A small multi-label image tagger, trained from scratch.
Model: 7.04M parameters, norm none_scaled_ws, activation silu, depths [2, 3, 4, 2], widths [64, 112, 192, 336].
Training: cautious_adamw at rate 0.0029, 24600 steps, batches of 128.
Data: trained on small renderings of single solids in any pose, 395000 training examples, 8.0 epochs.
Rows from block 6 of a small multi-label image tagger, named by matrix and row number. Rows with one number belong to one channel. Each number is 500 + 40 x the weight over its row's rms, rounded and kept within 0 to 999. All counts start at 0. Numbers have three digits each.
After each channel's rows are labels from the 100 images, of 14976, where the channel reaches its highest value: "colour at peak" is the nearest of a few named colours to the mean colour under the peak; "top examples" is what is common among them. Only what is clearly more common there than usual is listed. The data: small renderings of single solids in any pose.
# convs0: first 3x3 conv (model.blocks.6.convs.0.weight, 192x192x3x3, standardized in use, each kernel summed), inputs 128-191
# convs1: second 3x3 conv (model.blocks.6.convs.1.weight, 192x192x3x3, standardized in use, transposed, each kernel summed), outputs 128-191

convs0.64:471452488483557449541499510424585552477495397505450470444456523520504467464520485538470646498607437480473538490528505454510508502521500479511467467447526555470490531492483490542414471488514519
convs1.64:517446495479528489502470503548431465441515529475523493531516514525498502576554518444459465487435490444512490487384495562568496492428468500509528532499501427483499436495486472426565587471476508
colour at peak: black
top examples: dotted; checkered

convs0.176:493461499508529575489499529459484477572457487512504478541463476480434460491493517460496570527547478512554462489482505529530455520600548466544553594446506512492452491481451553586492529456508532
convs1.176:515496493478474449501578481449566560493462525494491540489528551538555477436436514512536432531547483526547430488534510519523395451481474471489543458503473482581467464477505490488447468528560460
colour at peak: black
top examples: metallic; yellow

convs0.13:483519483389518525452528488348470539530596523585504459538433554499531538496505536525527543527521550411487468546504513502496429549518431464526493526516500493531541506475511446475406467473496479
convs1.13:580498493478537422479494544559492543514508522467505436463547602448513435507517477537480530487509469517498602502518500529480484489561450496551456549513496519496470550500544514529508573512546462
colour at peak: black
top examples: glossy

convs0.144:484486510520561498525494534492548584506541495574459476493440552511539461508509508521465535524525476538466502523474516494529505504526538484519515511438573499444513526575500480506506500396519529
convs1.144:529484488513533502435528643432431510564463521542553478519478531503583457506528564465451529439511459491583545520494514520475494447534461536525527542519485518545425490499498451555486498479529515
colour at peak: black
top examples: glossy

convs0.156:472492490503489483519511520488450552491482502460500498484481512438467488497446513517547497520476506519595522496459506494529593496501529505494486485504485449506476407569478506509516503488517496
convs1.156:525487488510527511503497433464556429526498510488492502500486454532507512487484449476462502507546512485376462487519542508460345524446481513569563484468512535518525521486515514500498495521492521
colour at peak: white
top examples: white

convs0.129:540458528508496564511543472454486506560510524583483513518487553501449470528488504507420458535508479446478480464451523436446461467479464533476524579455439519524482490516475479462439474462455476
convs1.129:516514485459507385481446538565500553429477466474529454459490471458488506411484482496547508470544523503476495501500495518460477446502480521494448402503561472532486461485506476530569559548477511
colour at peak: white
top examples: light from: behind the camera

convs0.184:532507551476517471475444468472504543516534497439554492531521523492522500548505438507530602426550490497450476476430372514518518514494449527534444485476509554481517484533503531541478512507438487
convs1.184:538494560539514448526511609463465424533489502413514494550503482535458484505550547484465502499532533518508472465503579495497534512470509492575526419502529517517513509506488524528511473510493567
colour at peak: white; pink
top examples: metallic

convs0.35:499527481532523521483491506462446507499500503584465499509479527507491482494516491502385584519586480488508481463433526424532471469493477467481508525459562497485427455547487526569547536416486494
convs1.35:496461515421518469488516505506549553501484521514527458533493512508475529514440540480544513474558499478429529531523427584523559577569460557504492516494507454515531481491494449547476492564514533
colour at peak: white; pink
top examples: metallic; sphere

convs0.87:498512481440533462508430466490494567548504465618540476490534498465494498496541482515522532452493483535478506537443448509541553522598581543546538479493491478521524552554499491489477517460495509
convs1.87:489488516450488549530549562381474470571524542573532551539514475492537516508524463476517539483497508507480408540554570500482466546411458497522633497493536422454543519511521503482490490518542526
colour at peak: white; pink
top examples: white

convs0.173:532450536512568413576504528491540491503580498477513435491501500542457472528486484541541497512508515566514535483514478481532535510480550531475469474455453481467553510549456478540455485541434533
convs1.173:492480439429482433542487537537540516442534482491514461462503526512493478522517501500530557487592485492486578521487564582476521481514526590523538433496560481506486441477537461537497505504498508
colour at peak: black
top examples: checkered; egg

convs0.39:502455492458506509527510528452508539519514528451502459521479524457496494548460527485529447461506468494428462429510464460517441504446588532450473493418513533466548474468432506600537455485468516
convs1.39:522456467549520524473488494468540573469525483536476495514481598497443458481432409392567482486474456545605567478446455567491444493454486456457494510493439513552440447435521483483451496512501462
colour at peak: black
top examples: plain; metallic